config = dict(
    dataset='dashed paths with two dots that lie on the same path or on different ones',
    translate=0.12,
    bottleneck='vq',
    encoder_activation='relu6',
    encoder_kernel_size=5,
    steps=7200,
)
Rows from block 7 of the encoder, named by matrix and row number. Each number is 128 + 32 x the weight over its row's rms, rounded and kept within 0 to 255. All counts start at 0. Numbers have three digits each. After the name is the row's rms in percent of the matrix's.
# convs0: expand pointwise conv (encoder.blocks.7.convs.0.weight, 672x168x1x1), inputs 0-83
convs0.125 110:142174121137157119233119058128132154108148134135169076143055140152107137121100131130088059169111172186096108119157167133212172111128136089152115124116153139051167129114088090151115140136169127102198126124149121133156159130130147126128108085132176137077
convs0.126 093:179118100121163041126106093119182149100139125174117135129151096150127117105114106114127062134117135144142170138169100122147101152142120196193153151079177136131176102129098129137106081179069135117140105134136118148162079121151141099076165213037076139054
convs0.127 125:147103106136090123149114118088139137111091138153111107109125134167110134136107096142108117156105012127194161104101185130112123160102129140133117158158093226076085109204122124171120217151102132163121147098128108160128167088136121137149137113165190095132
convs0.128 114:104119099154088095135144104083094071136122136136100175137137091116099107171199120117173125084154111127130138147175167108107135091179118142118171151101128083141104138115117067112118158110187118149125154104129129106100121176153078133082131151109087138077
convs0.129 101:101108101118130165166129133138137093144107181168148136135169111103176148115120076120074106157157177146118140141132153137075119136153189155122152114141125103158135135120114163084144107127173166055130144111188140098115155082145155112105142137068178182143
convs0.130 110:147169148191097106075140161182100103198100052127121147103149154070112130113078170132160139125091115101153183174123135173099157135118066093075145127144136138223145125121097116146074132083107090075088170125115191140132092120111103154177202058090098124099
convs0.131 093:067145164085128152153179077062182133115122105130140113095148096129112110131138147079117045130142125095076121141152093114133165115122069120120115124085144143084085149130148158155058130102207158135112094160162145132123160146087149138099197160086131139090
convs0.132 105:137104149156120157174109090165136098127150085141119101133128090105100192130126117083114104097150152144119110129122138193101144165139104156085127117183154171171105194115085169127146108107182139090101142104130135201137202136148149129081130141132136156121
convs0.133 088:113119164132192157185086163104176102147135166165132114074124142075060130166148079119113116139054139106144139126120134057098122088144123125087101138171170093136143117141125141142097145102155075088130135169182138174113171150131148129114095115101114149130
convs0.134 097:179067150102061136103167149166139077111147123152181129174112070164129171166080151117094127078141134161148162160124130128138141089130138030049143144109114123148130175151208116078123153147141160127156156092133073170139176114101124143106121179132106211144
convs0.135 094:137095106130151093130096097121163163132100065151110161086166088147118135118188150129075093163144139169122180050109156131166138098178169135163160123112129182089140118125143083136216102148073119056136169156100147131180154092138156099115132176112119145099
convs0.136 101:112206112120118158103073136092168123159138132118090087142189116154102097139130157149205173138083034182130088156149167147160160124112155105131087129105123104111068141155158129139112075138109112132091141127117067085138120077087106201156142153084159199132
convs0.137 076:072148105100136157125065082069160185149144119126121127083172121131134158165134102090086144119110158094125105088151169146180151156153107135066152184107058151143127112085134081175108078197080150069141141091141119164166137118150123081111156157164160154138
convs0.138 101:106150164107126120014120128136141069132028118203077142098163158181099151127127151132132136116186116129103139136106106091105128168166092122128126156068160172133053155124118090078055145168137122148095135104139143113136108135107157097094123115093139122076
convs0.139 098:069095118088170137124160094142167153131185148085124038156160162083077116115137152148099106152164123072111158134147087183131087170105089121153191144116143104097161073138138100157088149126193178128123095110100173135121108117090094135123152081167100109147
convs0.140 112:088162039158180142164128155127108208146148085133120103131089164059156095099133082095120109099188132160142075183164161102111151112163112109145123054143123099175148098132125071092179119121095131132106130091143118104122126095114094144139130130177185181086
convs0.141 098:142081158105183138106142122181122108152055097105128077119157197112200154143103144117151104097089209133151053157109113129122145124130135190081144111101106113184125139164129139171146142128103165083139097103093090174097101164157109096170089132075119106131
convs0.142 098:142130209147123183126151148101111088166124151170120203089114053136125141111086123117097105148113119134083103115124132124139106132127090098123107119109087169158117038166161179137161124182140097146131120119119136080134125099134164055106072172117133140120
convs0.143 109:106156120092142091173146143143119118115121115089143096147106138105145101129128115143149150146103110161111184167128142146084142118108059113089096083158161144147175173132079160156172140143104071141160118089101097128147170122168164157117092051137145133118
convs0.144 090:095151068158203083165100092143105147116169111086153068140114196129077142159135135081119136108116100082124105191144095181111056126178123102154120132151145085144163164107088135175151123097101110116159108135156120094112148138144104094088107132121193112096
convs0.145 096:090066116068085090070086178082123103153135055192153123141133164188108198119140100151158125132106106141080121067097121174143172105122124158106160105168100076167124175103154134169113137057123138135097085103174174167093140110152137112134190171165142147154
convs0.146 102:130117168108120074129116119166177161093079140132161027093134131155177110134160153120122138137176132048118132146114083114111100166140097155074126117148164174142110117122093086120115109085117140128149125139132092103101174117166139094157044158153090080147
convs0.147 085:130180100150148176076108061148152130098123125127136099096140091123132128148109132127057138103124115147083149120164147135149098137101070131094155077105112153167113130147179136138181148098118144151141132131120167162084129119116144053182074149055209165105
convs0.148 119:163163145112142157165108074110147109140164129134113139132134143115123164122110194085120060154082176140068104145127135151154163130094134153206081125132168179158184168154115131140164110126135138072102116109113187150109124183112119130119116155147102131042
convs0.149 110:130143120135119091224112124099104100187120129105169111147079095103031140099151130112126140155160164156126092072111114099123147090077183129163120162146110100148145139145183155090114136146099129131131135088115148086179116188130175102147161137183130088112
convs0.150 109:055128170143156133140115168105190171134170081135178128136095129121166133118123081164142110100121120156036144122104118103123132168124135178136154124152151154189164116181123125133134147140122154110139086119080093137112083101155188181117117111121177095068
convs0.151 104:150113058112124157179141146113117110093127085134119195096114124132106177141153095073079125105157069102117110150109141183138098119159185119093138076120128169188134129137113115181132114106073137105092200127153113118153189128130043174104199077150160150109
convs0.152 101:107157075162069145111137136110132161215135054044097085132171189116196132132133085108112131142150143127151090152169141103113156073118116158134129135142146129165176110115055093135134118116154096117147155153146203130170136114089113116149099041120181196051
convs0.153 107:085177149138111115043171103164065114161169105145128139133168115105148108128126111094105091184158188158152153147131123088064178161092164145096135140160139130116177124157125153127121070106119168090103152082059076127106159095084152140138165138104131129102
convs0.154 105:131146091091099161152087155151165093192149154151146089158131126107180126165073135105097110083116063115103159112177140183170116131122099102111133125087143173161154157118102107060134139124115104170162130139108158134130149115134109162185171150159199114102
convs0.155 090:127173096105102162182133138138091154149124097136143067182144123091128143093154162086111088115118117188134171066143131148150107113132142088070108065062122147146164138109058124113120143166099103152212139134190183127156154136137111174125163113168165104172
convs0.156 100:159189080110191173122072085116152156117122054109093161153098088112143073084105119083151172115125077079115129067164140128166169162103163188125092129118083150121151104113077116090151125112109149136117116163096149117183136160131128129174134167136152175112
convs0.157 105:171079132146161141198112110167137123155142120120126116111089126129096156165117088076138193138077111092140110106118171139096117129154141165150133120064110112155192158095153096167139173117089131146181096101173103143101134151156174112144085188171141075131
convs0.158 101:139160126124133125123069097220166136130154093033119116110144160101125137113062183133141107142153124150100170129121152155136153095103087130135117159156096167128147188166157136112101131159130125154137121090181202131178144128185121139149103146187112104167
convs0.159 089:155181092058146114105138124146117127048132195159096136107159168170120158108104111155155116120246091080111133173111101103122108113124127114143157087236151109141114092197130111137085072097132127115127137133125153151051124116160141106193110135105113089118
convs0.160 096:132098111118122117119107155173143104115135174121117061141166085058093166144086121109123102130128068122149158151148089155152162149162106191187105141118082108177121104128178143097101126082138165131179132101098099144081161135118138176096063130137131078186
convs0.161 095:157116147089102118133136090157112168116136097095140133100141131065126068155147125096135097077152149106151163153099127178156082163113150151110165111199196129173083127130113136140107125136134130056105141084153073200101129153189111154115121118143172165159
convs0.162 099:103143120138134095132057094129104150133151093094128073156084098115155134084048145158107090141129136187119113111165117151149106071119086106117123110158200228137180116138186119069137101134118160112127150141102216106142147096110132139158135127168131137116
convs0.163 100:136153187165102142191134121149153123164128088198065116119143144183130169114137105076129095145170141094085063117112108113053125083156114106128150132126144122172156105087156117192077115089096149123134137105178166093088129148126164083061150145136158169184
convs0.164 112:138085143227112074127113169156114180182129177164117142080100138084135120100178127163102147131152101148150182173133104119123120116145100134052192099109116117129141158104092126163176107150114116179171101131106135094147106141094079150104166021130138160142
convs0.165 115:117122110126094067119156150107075076114108119176116147136059161130097163149191027103084112100149095134100118079086143119137154161126107206129075146150162181144127122159168113120121118122114150121153134158151083146110153093190170178180142134125186094118
convs0.166 108:136097112152163095141132085124122123120110068066139138127142110148179058074097121096133091162140081122124131108155126159196182084129152136049087191100127154147094136107055136144136149117155140142153144119117195135136145111136131158077129133156149133093
convs0.167 076:115191107103165106091107078131125127134166118134110114138111060133144152132179137100102139144076098099105120082106132121177122077099102136151135098180065147178196125153087137152082131173151140100157170074087154117168093113159103086109141115115193135087
convs0.168 081:091187120101105089064142095079093137132139106110127137050156125167130151137147087100131132132118138094126169098126100140142138092133112133180117136163138135103143168102109129184122098129145156074185080134124091106169115106138095094100180136165127103171
convs0.169 093:084127142115161098103117101079135142171168124089160105134151093103128169188058157128148120070109090151130123109066100135161063140161124140115137117082137122132170121131128089083194139115145138093135102117094154153126143107055119162143138149137182122090
convs0.170 079:088138166155166101158158183158161154167096132189126126039182166168142178105130148128062115160182128068171139165147119156121152112090047139118094111113126153094110116117099098191097129077177150153106141122184049122124120164104165126135132090109129168122
convs0.171 098:157165069046073095107106103135160180112158109120126075134112163147141081162126099107094162147091203147093112083126156103120131094115155098088186111108091136094127128126081141188119109149092100167112127076178188135123128111108094134157092135174119088133
convs0.172 091:144141099140127100120125106136100194127156148137089123129169097139085187110115140088149169160155104118142082056124169117109146178173109244177145177158116127117166144075120144141129112110122103187150150110105144129153163123118098136066159134142187094170
convs0.173 118:107123116127139116135139155144129144134123126184104098121181115109139134135066144080095144123132150181103121120139139071130139124093117134181154143153164141241124144119084122142158125118061114089123071099117198153154123128101066198195111123120152128046
convs0.174 095:060135136136080155158131065137122186110146132101100121136102207137053124154137123134098107127160096146138110143115133183165149177200099122145137121149115109127107114163103168148131139124181100094094128090116136138138138119202114104136159153122145119134
convs0.175 111:164112162148048101084099127126140109129133177097177137133129114189128101158136112116149116060115159099182138096174162133164102107099173166108091146143156156089173167121112134088138040097150136092176096110083139140072142098130107163131138182094135080133
convs0.176 103:169096132125151126119123125072121115133112205117155130137195118066149109109100166134196130110128105101092134158147088177112154076095060128150160161094084080118105104080183115096121161146117128131038154128119153154132090168107165150154119156176145093101
convs0.177 115:038113095149117091063125070156112190120160096159148152144113132123108084156140129142108169131127142139156060102073159088127070123197142136129168154082172115106142131136093154166154141120180104127109152088136115099126149129180159126193137147138160193144
convs0.178 080:108105166116117118130134118140094110191128140121136081176090159144123133070106138084132146165156106169118091084069095133074145101165090155120113103136141101105065136142103135084142178118141120125102140151078187160126085188114095134148114124152101165167
convs0.179 110:149119074169117133107134093095114170132154103104152116123076116126096140128151132163161143108137112167088154131183082170115114115115198178133084177125112134156102116153070171146096094126148102103109121047082133155166149078140133165142138145139120158108
convs0.180 079:113178160066111165191087172072133061137175150121135124133164169120207097163150092099140148075060128138144137154147094090113082120117143077138134189165145098122147135115163123170111117157134071139150121118128151101167075111137160148145158068148115181117
convs0.181 088:103168173174104134112139081111113151100104182175157089112188117137117133114172124080093148158083125138077091106136115141081112104163163176121160216076050107160114172115103105132133096093153134131091147163181106093150148217128129062102129165147116108135
convs0.182 090:129158131117137061107137121168176096128179184130097037144106147155080141093094137162095106086130088135126152132110113178153152077101094118122103182157125138127061094125155135101148143151130144136091153148113109130086079177178176154182103122096117153126
convs0.183 096:094146193148135165101126138147103121132151053139107131113196121109126127094172132138182103116130138134165169092162061143124104117100108130158090106114117126133129109111131149115109198132152157176136114128124132189142086144139158096111120127098143174087
convs0.184 116:094082148136143151123148130147122157127110067181141105119150126069126082082140173132094087123098090132119093095154125098144171094101137151152127196137159114166121097144075121112139055101180101077091177128132101115162157125104071086131100152129117083123
convs0.185 114:135135053067168162115173125080078151128076105175114110164169169101135127112138127144173109128164122132177078108139133106126133182224131145153119148099135078109117129141121138107145149130176099216116140073151156141097122122093097082130134135159118130114
convs0.186 092:078101114156114172146085127075086135104142111096100139139127124103146149121114131156134079110083054151090148108116139128101102148117123141153120103149114056141092055099146214168122181127132122126084162136135194117128119112107123192120162115119148095104
convs0.187 100:155112131126133104094124193167124103077112149028090061140125134134142187099116128174180110124093109136132183070148112129122103147078170131136122091163097099159144138090160131091099151180110165122150069101145225144150155120074138143162105145110104123106
convs0.188 110:152161149141101137120129160151145142126148201140129170125134136124122166063129156169165134106195131090041112098142107109117089096123133174141097133107093133148120100116111113239109157129141108121165142126115119116169106161124174085082166090093144095129
convs0.189 105:153176180148093134122098179118145118136152104161106186126104092222144128125137156112117082121141145117126100144075064113101169181164099126114112139170115161155103134092095129162169134183122075142154131147080144113129113094131139068165094117095208155123
convs0.190 099:153132116124093138090117115155155048106185146115128136166125143121142213114168140145094145048131098111119068217138134136092122124129091120144107112121107149194070134130143116081103060113165103134096177145123146145164122131094133187128114133078137094106
convs0.191 108:160159118100177142182050094160101127091099157113093112116138145157049110130179106146114093124148191115093090092168086112142148078117110141127164185055087138090109082147122093121136088134103153112086082133143191158139154137123177165125154121091036151122
convs0.192 112:136123122106108164145190175144096176138100135139170093114060137109111115045151158181105095081149152126116166161131118185167141085100172133154131173099118069119106086168104102107133182064165136117025088141115116146204155155193118147137103157130138107131
convs0.193 079:128168115210041129079090204160153168164142154167124119137111165110121060133106112123124135079180119119106120212135121129092113160109126135077147176086116069170143103165136107100104141102129103166074147120127130137134127158170181155098105082085125109078
convs0.194 099:148126160190106094115138129111093147141087184111136175169103157177122175131126118163063109098078127109133170121087166040129205094105090104079103109136126149108112145140111141149133184145140131134136172189106118102158161108135151144116121135115117119052
convs0.195 100:132147083140163161162120175129129173126125141060051145141120103133128138119121122164119134098131143182146096118127091116135139120120199154164133083100150123149142138044155109168172117108070117137149105093150176118141151160115147217161134102121087152079
convs0.196 119:188096135209190141106144092150157081049038133120139118112117069126098088158137117125098109073175170113109090161134089166113133141166099119148114118114118128119172111158146138082163144132162114134124139197137147153113133083184067117182158097139124123136
convs0.197 125:091178170188114178101112157157146155129093084073130119147133193118145140093088080072072128091156080139138108125169170158142120092123148129102152114099148091130123152089090163122082115156136099122136106115179164079184201097127132138159136109150159154092
convs0.198 107:134095125134157091166087143136107137146118171104181195160133160058124101109113181159139105099122089094138056194093161084134109125151091120135110119175135138145091150124132184078108133159132107117147056124120102153189067081152090149153171122084103045154
convs0.199 100:149119105175176153165095104188131140110143123107150159131092150088167085150133157082116162144088068194118072102161077114129127115123094115145050104162095105096136171171137095137092187161163135141166097138089138092180180174147081074096175127143169128114
convs0.200 102:097129153168125109098111120126157129153133133204145145108133143154083089085140178074121129113100101107157206134170119167112121136128091126116184140085101149067125122102098113130110097117123105144078133127125130138187180086128122118143150065127124134112
convs0.201 109:112129150189121113146140092120088135133123108101152113186127050107146126161096167169100135146138113099075115141114169174202126110075125083198147116139123136145138117118127104124133126136168168091129145183149137124114115025195144101121160090139112185124
convs0.202 092:115112083148116122112088134143145152093089105078088115185133192112143155145106130156142110111145123090094087103151156100096109101156145173198135072146149114127116115089020139148149072142123090149100061141141117171216149136117140153090142144160185107139
convs0.203 092:104114091108120159167099179109157144140184146093150088090169158122120083057123117185114125206117092145176167126164116121163201172122148213105131067059114138128118114063094125153075185153113178094136091111099048135089117153171151098137129124074111167070
convs0.204 114:119115122122053156160110073136113110111142102123147124132095089124100133030140099138158145145059108156100135163149127153132128073121088142153172148172155119129138109145142132128141171170110133108146075181088156107135168090083085109128186100152151125187
convs0.205 096:168137140039088189186112119132085108161147146092101125160150136072133139110082111130116155144135149115125096101190126131160154116040100140139142119143121162160123181145157110107143050148119128160168109067099160104151154077168073141148157118139095127146
convs0.206 111:158095102138072098129079132105094115123123129149127148141126095187130132105120104176161117118152209150092163166151102169126118139096133167139156111187086171116137112137115165046079100138168084090166168113142090171127132149154142127169143145127108124100
convs0.207 093:092186144116090116177150088091122124182120146084205079129130113134114078147142089163139101048165095139136077124135107070105148125108099140081131153116086164095127116146139147117076130098073134169170113082179157056127131136160137115103138161168180135107
convs0.208 103:154116138131118154194151123145177164113137170072114085112169081174171120126099039097144086144124111076132087110145146104155149081097132062177126111089130136121098167178125128149079123116131087143130090101129111146139146126100164082140128144163122116147
convs0.209 107:124194125127105150133141101116143142145157173135136156117092094112079095062169099168136110087161119083102186118139085118149130139133185077158131060099131147161085080164178101145099137083102117096166146084127133111122077176134104121143093137118111094167
convs0.210 117:163134150108112097071097106114122074121086073128155164066163095128152084105091144067098049134075146146161162155203121084183096161096101133123130091136176161098124104111117042123124167165089177139144078110118166150145111094134075108149108131144164166133
convs0.211 111:065183129175082096101089055091097185121092151028110141119130061150133173123123101118161140143168151156174155136205143133157150092160153133124106108169106181118143153125109151059133120116072116122135128103123148191129157126128136122177107086139132150122
convs0.212 102:136086112101110105094154153114131153095091150134185144165118161076131115077137126164124133118152168139070161149094164128147136088130143112080159197125108127082156142156121126070129159110174098101114196101181105133182136175105154090111095115145123174050
convs0.213 104:185147124202093137137220098140112133194164140138170124137155145143136153087118048077121113151105055136118104155145134113146102142148112117126139116084154119128136118149059118156100125149141140079087145107132089127135188229134128080121046110152110176143
convs0.214 111:141135114132125096137109180151116147136064156167124128117091135165186106115119130110106103122107114115118104150106091119079138188154127160095146161118120167184170055130135127144132121132153128130135140226136142157149115075159158116062120123154166129134
convs0.215 104:147110099113133149103150118205172155128132107158138177105154163109146164134127067099142156057126152134118100150142107149071144106185136153088148103098137095151153130082168156119082122093096160140181144163144161170145109131113125085135111107179156077107
convs0.216 097:122122154119140110139184146104172130070151142160136151157158106120103125104103168106130131149128178175182094064139175141146112135174112119075136112129134132160088144146164106171120155128120135097130082181121098073120109133145150131106162144124021144084
convs0.217 105:131153138168044107163164107186183090209121163133090178137139162158145060124101131097172126136157152150110054183130149105069075137149066093109156104104137146122081152107139102121113092104183186105162114096146116151064143138125146119124142081141185133114
convs0.218 094:122142130144137096134165081129096156153119103096169131113077056149118162126108160151166116154104118100110123110123160129131074127140146073149071116126147162174095105094149143124116135096146129083089104171188086144172117130194094087114156129105155118153
convs0.219 111:089086136122081135122143134116107137103092158102184157099138176138109114097186096136133105112092143124184142160082124200110094103151135137177146160187158127142152161062162128089109082176102146116098144082176161106138139120105120056113158083100124170096
convs0.220 105:106160131072155121172133135100128083097161054103134145101132080116129104088160149127076138123140092148090128130205132098135077115103126129167090131152106135211125110192112140132180126044138142135159076127101137104098144158135142179100151163109132057139
convs0.221 108:064133090098160100096105160123085119181129052157217139154062129167136171062122092130126154096117125158140113151129159151138136112175109132128129125123107134143084119111172174094137153146116120113126135148128127127102193136074140131137083130108113127039
convs0.222 103:178114128110157121103155021175165143140101164120158191123169118106131082083133135180087025062112112144120161173116143094149102105162149193119111129132163110203137076073160129122090095203132100106137167143111077113120100115124095165098114163196135170064
convs0.223 116:126123146107170103148104190108160129136145132144147116120182170063138109158088120074129092149089107154149158143139140132100097176110155138156132059173159126123144198122168140151120127076097139056155102135197147113132155175104115113127220139137125141142
convs0.224 094:113102069107104108161116130095064112146145113171117165060107141110089167149147092137185133093173102136056137156157163103141159104159121169112139148121094092139113101092132081126164118124217130092123183178111100130102090170163097096135136164112101092078
convs0.225 102:138084170150013140121116096149125125129095186128144185206132066096211103144120137136089061110144105142073126103134135155165097090124152144119165102095158147137124093102133183137086108133104086109155185099100097130109137127077170113110109125110111144105
convs0.226 084:049077128227109073053124149134109153164099125125130130194100115124106171139093151125114126118136121142160137116162169125166114127086098053141132178123174102106073115147154164073149130124194152070137124147165168112143146114132121136130105136115140100123
convs0.227 093:131111154168174158110168111115153058170164146189204209080154089138098127127125112134139129176098126140185114146108113126185103151173130096111081117059085177120128114141178089135104195158119191151120147081116128150154096167138145101078104164078096122095
convs0.228 118:099192088158153135067122151160103192156134118181038121162133042065130119141150095145127166052129099070084129129154146068155160183136174160140118161100125136140096131107176149104145139094143170160108100080138115139168104131096144198138096120137158145069
convs0.229 095:124155096126133151135214139136107173130120161118100141102109151097137190077108147140121124134122138106146189194120161154067098128072134130072097130150132163143139178143163197146078140105152116080137149086219093152159173103071161115130125100152141123130
convs0.230 118:104071143120141091110083071166153152136149166113132096069129111130126104135111126098120169092092155069104099108131158068147133078120095107104203132155128125151135117166115153179127145131111170119074138095157102135126133096167154088089137101084081136085
convs0.231 092:156162079072136157131133094130107076123101058110118120136136112127135199104125128125129116173166123111059084185131177170157132175081108113118131148127086189144132121158120168101106112153140103128105083152122080167187144138148125158131151104154123208121
convs0.232 087:131136146102159139166141116177109112115069185093155079133201127169147095138184124133126085093136143071100117153142130132181173124121150122167138097079135165159138094123108124107137090110086072049118122111079165088176143093095128171133146097201118128161
convs0.233 094:110096159112139113133095162109160203075140129116137097145105136158118106146165146083202077103176126127119163059178118131155119153058119119083098061120132187138152141154092123124142070114043189091149137162128092121152132154118166121062111161156126156196
convs0.234 092:139137163121183144152168125137112160159148135113125104121111124162167160138115048104160096128130129116082144051165110137094095104134112091110149105138151099089148172162145132132125133070117201136120128166196161148124138155107076159039118094143130101146
convs0.235 093:164117137138175151120109195110146118087058140124103136162153109136158171109089095109079097047163087118100067093134141123105095119160119124147128127137123108102051095133183169118118162173120116173093128090124096123115152101117152171166195114041113111118
convs0.236 112:135142164129119125141113161111087065108128119078117149117165115090151090111109138079084177117111159158098139123095122079098134158174192114117086142140195121145099081118111128120127056128125121096106153134126127140156096129102154086122189135146094186136
convs0.237 098:139134102140156150131117081179170160154099106090149099139165170058134091101102151173164116076155101163109056167130190169114094140079138100115107116172197146139088144062098147170141118171082172185141112122170138172173117130110117146101088098110185125116
convs0.238 087:109126075105132108124087155113123181160113125084159072136046165079104082163153137164163056137161114181152204124148112165136096141102123184134136182129092097118105117127145128135092128167099149178125094193105146187169224173108125151132191153102101137124
convs0.239 108:144062100139113144086156123167112133152066157112136145126172061076099111099157142130062059091186122079163117189135089092103065122161087157124103101152121147117183111134161124129170115131131089123158122179115104163082146119094121145123113160120158133129
convs0.240 099:132097153104070107128144060109171140117129141147100141125161077123131175130100072114103117166158134094132215159114130125174110108149157078113172200146131140093115120178092102111089133104103157173119125111203103146088110110112126142204137105093142175133
convs0.241 096:078142112140148090065146136145144147080095157119061103120114120135164067114112126070233071136135101103132116146163126146144172107154130186127167116101040170147088169111084116173131103125090141154151189174176127093146114108098125115208157134111094152140
convs0.242 131:096106142088118156138119121108162114147129065094195086171136115210146137110169095135128101098100098137098135151117140092151133150146116147107154162134120136139133118155171151126082132174178165090151107150131111121112116109165139139149118055162153115162
convs0.243 091:058137122085095118165102117166143143096106071117131138074146151084099115140157115117108114122104127174115165106171121136190120193168173165092093158136118105093116142118128165118118155177136116096158142060071155122096160114162113104163121105117175169090
convs0.244 101:134135112031195118132148103119125135175205128107140101144115111129115156085157152085108098118136060119107149120165122132128065137147182101131110150084088170105140157185129178167218097094144134163108129107102130102132122183087070134183138161101137058113
convs0.245 090:082147136137144096071114068069161152136122136113104086107186097154120116171199124174054178115086125104180106103115093138116166111151099128143073187125103161102135098136129124152124095207102147106134143065142116105174101105065144138124180135118144184128
convs0.246 102:111095089171165131119142129104127112079155118088144152115117139144164124167096117168097141188089145113144153066110112189145202089084125189156131133092110132175111131117155140182141121113080083096098151203085104135193125101137121096055163096175130121064
convs0.247 078:037099126113206208157136202090092120094176148134120172085167141116161101169148097098151122115153132153122105122134119145112148147109155177160109156136114113143143097119134130135113175145145160112168130107109091148169133171079137098070161095172127145118
convs0.248 097:097128106157102131097153124149144141151167177202083131129092120071076039141158121090127145130098162143096158162175125198114146157142121132119113121209118132155141159144131125121144161130103057182112128085133087118087131130153070127200119132137091214172
convs0.249 119:123106163191146131147118134136101143126209153087133082131102103099120161159134145126089139155122163113109096119139128131139155090129157108066096155151157226136112083136085136125131049087104124140116131110132132148174166113159171116097164141168129205108
convs0.250 076:112129091147150151102146127105194118180104059128148195086117070108169143104111119126078100154169126126112122094095147149163089125130134112144116040136085133108221045131126128125174137109148133087151126108100135142111174107091167102135126123102222129128
convs0.251 124:136085084117162160140144130098111117122164100117183166121119054136056178138105105160126124131121142156116134169133117163136152169165059099089156143129114146107150152134191169197139145165101208117146158073157118103107127104128115107108101134134099170135
convs0.252 107:148125125131118113131165157083103160095116044113155145087139157096127119109044137080128151130107161122127168125180124111111101183126136056155124104084128148170135123093043122089145163150106170134138085081142152148128145195117126129128143164114161108097
convs0.253 101:173102155224155119093169160082153154158147107185124157087116126170091079160148117143097144130175124090135175178139143111115178076156125180093115142086166140099131131144125126091154146142149143167083145083126175094096152138153132168124167132074104143111
convs0.254 108:047136088173146131161110077109087100125134138107131157094170108154164130086157133056092164146108118163060076163187087114102175209163172106112116139160119143119092132149118112127159115050178098129112149151129160122145096171122146116097182121185178121148
convs0.255 088:135132147134129149128099128172123099126122135118180120167140163085083092172132104121132179076144138089146106187177115193052151160131122091103107111113220121077091233116176111139125113138114117077173099157117084209176104157135139113121120093161180086093
convs0.256 085:138148140122105146072098161192099133143148106167103157106143173133102132125129088154153195126139106114205116085142104126148126128100131111144142127126217118105135138104083089102138131114141130120091135115143140121107135109160113089146138130129122107130
convs0.257 102:054123074124133098060127108140136124132184160098149194206091106129113091111136143140098096168161133096099096170150106137152068159058125110168143174154113140110128140144088146111114076116123133141128087088124153157207115158155113106217076126205114117169
convs0.258 116:149090121112118148165086088109109191081126130198080147152108111196118084143123131089114093185155167103175116100116143058157136140144097128122137114109111131114083167152171104103104106139109102127133169118143100152085120092099131114098117115144171156103
convs0.259 091:107065115158091120116090187160130102115158100139116045106099070156042144115120143098130189164140136096153106079111117138071094160188130173138153140094098040186152182107181145138138136124102161112121111143127149172134160145165131132133166119110154116107
convs0.260 111:120162110131164186118115124107102071189138142122144129094174094110128174155123137099071110182077104146095116106203148128192075146112122173173152102147158132175103195163075135208172110162108120076166161105190118126192115108172091091105139131117131113116
convs0.261 100:113123144138152080119054156132222083050106164130145153098114120093149110162178093117141115144147173176088109068129143092109120106186118126143153154166076071101135132127103074146130175103150113128100154149102187148134092168149151100119190141159122120090
convs0.262 096:124205110098117139102139086145126052157116130156136102118103119041100194106048125143140106109104118134121157113179090168180162111105143142162095107125122119109179172143132107100124163137123131101112117093166183139184130082179077135160143156149196188165
convs0.263 102:157122170160131184097105170162109151164128145115134057129142139129135144104121067153136082133109195183071103164131169148146116126151126071115119088135152129139145136158164078186122157144170085164157151088096070111154128129077129190107120193158164078113
convs0.264 086:185078125109143123113126101140195134060133112085187076093063107130102158147075096051168165151130134099180127166132121128132090114123101096060125181123097145121167069166155089096114148189131068136094120109148120120160135119167127163140089193102140138097
convs0.265 101:169111198075076119095132119157130153223164104159181131151140106152132123113120119161101128165116130148108064118147109067118133044155079100172135153163180100114065105168101114042135125123141112151153163191167151090089126131125156152155130219125132107086
convs0.266 085:099084104109133171119137084119083120133141126083142119147106138135180097120149129182118092080161089157076056086120158059170137094102138135158169139141102189144105138138145097142134154093111122157129159063100163160181083131077100139073149160178067121131
convs0.267 085:136133133144154139087080129155094095117158208120114119143099062130132122093107069112165145144112091091143140110098142122160133143126105137117123144116087069104065197139141175150160169140103082115096130098123180158108082143166194157124124143087142108106
convs0.268 110:167108121036176173121061126101184128156198161177160118152057123171131129136143126100112137141144129083095149122175128119135124094106163088183134155129092085155121115124149173106098082100124134023123146110166133134203123123094124131074134127106141173113
convs0.269 092:149123145107120148127110156137075086120168099129144081164118097109154121138109045088124132153118177081146198184092110094114110116098121131155155152109150184097121129115067109111154113128128164116119216217107096155178098125143111125112114159105161169135
convs0.270 084:140177154078133109113106115124127187125109083148093130175099098115103121126110087130124186120175043196068077099163116173173154121127123168166128124103095148177085138125129109142136095087140123181119027162127147127103158164136123188163122129098091117123
convs0.271 112:161127196147100091129139128128076130147156139188125118144132188120102128062141132066110063128195116160103191148079126109104137134145130119117192124077135093071108128133165133138116144146148120163133113180095113137104139168124142127167119097169121108073
convs0.272 107:140095110135079115078120124140056163136194132163131058100089121094147140146180066143147100132100186091151116138057146129126197122095159134074143164110161194163121090137118113133179150107180108174126152110111112094139061109100109150086133204173152079081
convs0.273 097:132089138118150155154147084107128093115179100101112123124078091070163149134169114130169171104047151127133150102132164126156087096101101162136097169134137134072128135173101093178104115114109121184135093080149102152148145110123151071079118099117142091190
convs0.274 077:076107144168126086167136125103152162143140093172090110126130069158143172113116089157134115141144116171076071144151077106098124136101085189132120067138149105155178142097095092139155083153153074126180165208163083146118101111149202046063125123169144155164
convs0.275 098:195123147136090146059164159143152144122151156096147133079155084165149122105183126082138145139159099012142107147083088094097095095104161213121136094162115095152105183152058111126148137142089091092069106160141120143163137130132114123174141088144124096139
convs0.276 120:127078093119150158131168131133141114195189109113072147123182104172124084088135107107112109062098112221147105122158173099132106134112164130131138115121165097177197108134102145171169125133142108130119108103118145116121094115115074160117132222097173096134
convs0.277 083:079079130136092091130101182078136159120074085143100098135100129088147153147140109187169111119162130024150114206084113173122137153188097141169108144202108086157136175109119100095096164131145115128108138153142153200116104130120094100138093091093113098164
convs0.278 094:099167111157112102143136149170172100107166112174042169137122108164092092115108067132127156142173098064113181169134121116077141171101150122148208132130086102117100089114135132125159182094170136130091108144126056090090113104179096160182125120132071135161